python train.py --translate=0.12 --norm_position="pre" --cautious_weight_decay=true --final_lr_fraction=0.01
Rows from block 6 of a small self-supervised image encoder, named by matrix and row number. Rows with one number belong to one neuron. Each number is 128 + 24 x the weight over its row's rms, rounded and kept within 0 to 255. All counts start at 0. Numbers have three digits each.
After each neuron's rows are labels from the 100 images, of 14976, where the neuron reaches its highest value: "strongest on" is what is common among them. Only what is clearly more common there than usual is listed. The data: dashed paths with two dots that lie on the same path or on different ones.
# fc1: MLP up (model.blocks.6.mlp.fc1.weight, 1280x320), inputs 214-319
# fc2: MLP down (model.blocks.6.mlp.fc2.weight, 320x1280, transposed), outputs 214-319

fc1.129:144138131170111078070126120118119124149132126153169111138149111143146108127130083148103154119115107106112160131103151094104123157127115129154136128122103190143149170119087154112084191135109128195090129146152129156132150149183110145121102133131137162097122094135122104160111116109117104071115137133140119184091096160152
fc2.129:125118144124148118173157132134091094078152130155103105108146135123145113109123126128168157159135125121143114092125148128112116116109131133110157110151127167111099104142095139113144092141125161106112182109158082161129113099123126115107123112160137122124081183114148103099127152110149120099085118187118133120148159122138
strongest on: short paths

fc1.620:147126106088143099146158114186156134133201130106105166130057134145087114127113151092140133087117156130113139152143098159115150140135127139154088102105091122146092121157122130136139100124107122116139139117137155160099119106122146152114133109144171118133137117127108123103120146133139136073116160068150116146124123144107
fc2.620:104169127132121117121161087119107135172160116176131117115145106173130115149138158110115096122087116120145110115133146139137153139110141130102190145138120150103119141160133116109153098124110158099102132163143105117123135125140176138179172118113117104101160183089168143153144148119132134145129092154129137125104094106117
strongest on: many distractors

fc1.58:131146175145106087124102134103111175086127111110167148155113122112130155116142106182080114140130134094159117099129120155117114127129120070137144143163097131105137153085136135081130092082143122132130124118159105133122186083127102158109116149085144158109124122137068108144119115138118100114087114135096104172146108132126
fc2.58:138100106123088116151109174098119170135100116129145170087103172142103181124131157112117117137111083131127110078146154130153163123145127085123143207131178134160144140110146122109095125131155106144136135143107100117113117172090104157110119124129142133123136090144115127079206138139124137152160148141167142165134129106162
strongest on: short paths

fc1.632:142112188139119160096159129091110118149140122168182148092097155130156144112112109168096104119093121112124147170148185077146132131125144177145138090156134113119179133130115169159089153086120089156091130156197135179122158143136126088124140123128140134121124147140137118159143145109144094090136135132117162167120092125105
fc2.632:131149118151142138164156146111134126101134122147135154148113174141151140139076104089130149141128162184145160122128159128102143130135125118102121138146138175140104157121169111113162130152124139130130159125136125118120128147149124141122159118142135118078077154151151138118084149107103168113109105122105115107141157116117
strongest on: short paths

fc1.555:144162143094106148104123136114142140128141120099167175117131146180147134155093084131162176118132138159099109114068136149164148090149131107134168116130134132133129083136121153106104129151122160115121108124144141093127104137136137101141157160167178113118132116141154160109135173146144138119147087167129139133147165131122
fc2.555:134109151138186138119143113137144150135107129087129097110099114073119120152146104151145124148185129111132163125149105118135117115157112098155118159098140101109125151122098141136120108104103089126121107135151097134160145140096100140107103144152110117138133140127117133133157085131150084186148131136143117144112109105108
strongest on: many distractors; long paths

fc1.764:110121170130116131137100109123143113141157089118129129135144119123152124129100132162109095109111105132124133120116177127101108163115149134139131119132133129174158169131082169119086152118115103180132141160166091136147142124193143092107125133125133166122125127115129136169107141087117096108143099132129164141084090145166
fc2.764:098135136153118119181175106147122077127168115137182110123156137157105104109107119116138160173119133152115150116125117178127127125120109125131145108106108171129103144095107124119161104201115157091126177129138098123101129127148155106123119120153120136126093156139152097140129188115129101088108143150125149087148176106125
strongest on: short paths

fc1.609:113170126160103134101115120127129107127152110102140130130115147158130138089104164149110165127155158109138102091131140149140157137137145150128124081118144112147115104115162148083099090104106124103123152111168126115142130089132157134120131075131128124173168151142116126145150115090141095133120118147122129136110136123114
fc2.609:137130160088167112132110121140126111106140143142086153101068153123130166147146121089113102133120153138144103128130114110101156174144123100136101140144141137108117129126134100109109137049151105088144115136147161160137155155128105148097132121156164129133104126134147129136138134123099147133131117153155151166109115091128
strongest on: long paths

fc1.405:105101135147138181114096131073104123105060193095091125127184129154101106078146057104166114145136133143137123108074167104097107102103135155150150118129111151129131145147142092112146126142148145136106141139122146124139118133147129130133076149155115128134127089072174116125148150110089165096161101156097126131134162153126
fc2.405:144164126133141134133127104138120117150099118123088140180127112141157123097116145130097110116133089113150159133133133138108108143143133093133101114149093109167142138144122119139173151171163139152163169085113126130104163153131153131157124108095138145117122118113107106098096112117127151099124143125109113138102108126105
strongest on: long paths

fc1.669:108120088126124154129102134159156147158131151132103118142121115111179163125140111091139090091131138128139130136139112122125096139132087112140145141119113138149133122110130120140136162127126137112150043132096150137133134122134115107105168116142117131074127109130115148144138171111080124072151091141134139118120165113112
fc2.669:126133142150112156129177152134127122126111137166135126153138158144151125110104120141126104159133148127106162124134092119106177188150190125135104120102157187138102117124182079113140162133181084102143155113157138140115087156110171143123131144094123093157122099128107132126080119110141105132085135145118098148127120125125
strongest on: many distractors

fc1.709:112171110096138101135144148109126084123144154120126109117111156140154123115133079109118132131138140174126121082120165134110154112058116127090195135115135124114151129099121120142126193150167153101175130132110157126131145131106169084158113139165146147121162113162128138121133087090092131105120180187149114094123182149124
fc2.709:120122076124162155137134130150135149149158162110118143185146101086106132132113153129137160174141157147137190153115123103131115145156103132098097144167142147126140116132106103107118113103147163162168155116161131126109147162125122148142183075115118106166095125114112129100127116117126148172134094094131118120087133106118
strongest on: long paths

fc1.196:102140174151123111096102124152105137117123147134125157158132128134091172134152135132109098092097108095132165149145081141132142113135111096095135146161096145149138124135149130112113133091118121109114120116125131177133144139123081192115120126116122148125138094118115140182148147155102137098101087102109106157112116167135
fc2.196:153139120107094138156148125161108168141075103092126106125146157128145179141134093124171140139146091106099110092161125148138168103112110117149115175131180126148116139125106127086105097102142109139172149127123165100119135151103129157128198142124170147145150105100146141089160131105102104159186128139142175137120163096126
strongest on: short paths

fc1.60:154166113121170148139152125119134149137109181143081147135141098144165119140100097106114147110180129137118165099118140132129121115129097137121184155097103119149148160121104084140148163158125125134168148077092150066158175088148139110153141126140093144133135120103162102177165140109077134083140140140121120143133163140109
fc2.60:139120107145127137135130117127131138134137124148167133138136135148162121121134166084117103106151106146149168116120107128094147128147137130116126126155161140077113142128169088105129110117129166108168164125113123165097107146113139151117133117078134136097139131115144119123079135108133128112117125123138148164139095100098
strongest on: long paths

fc1.611:156147160176134155094163141110101102097123120124114163158122169114114146129128097150099120196113087119096134113150178110175176134115166170073079123084155122150156116128128148117135105132169108104141161113136104112178151119172167124135125124116130119121136145091111162110113065124124108128120108122105126133110126115115
fc2.611:115105128203118127120176142103115144127096114132161122132063122162143145142114134114146116155107143093140081148158123152153128114150140103097167110126136139152118176115129147140112127119088138133101131147122123131115141159171189172137133146131121116121110117123129101110084144135161136109127108146121132129145051106142
strongest on: many distractors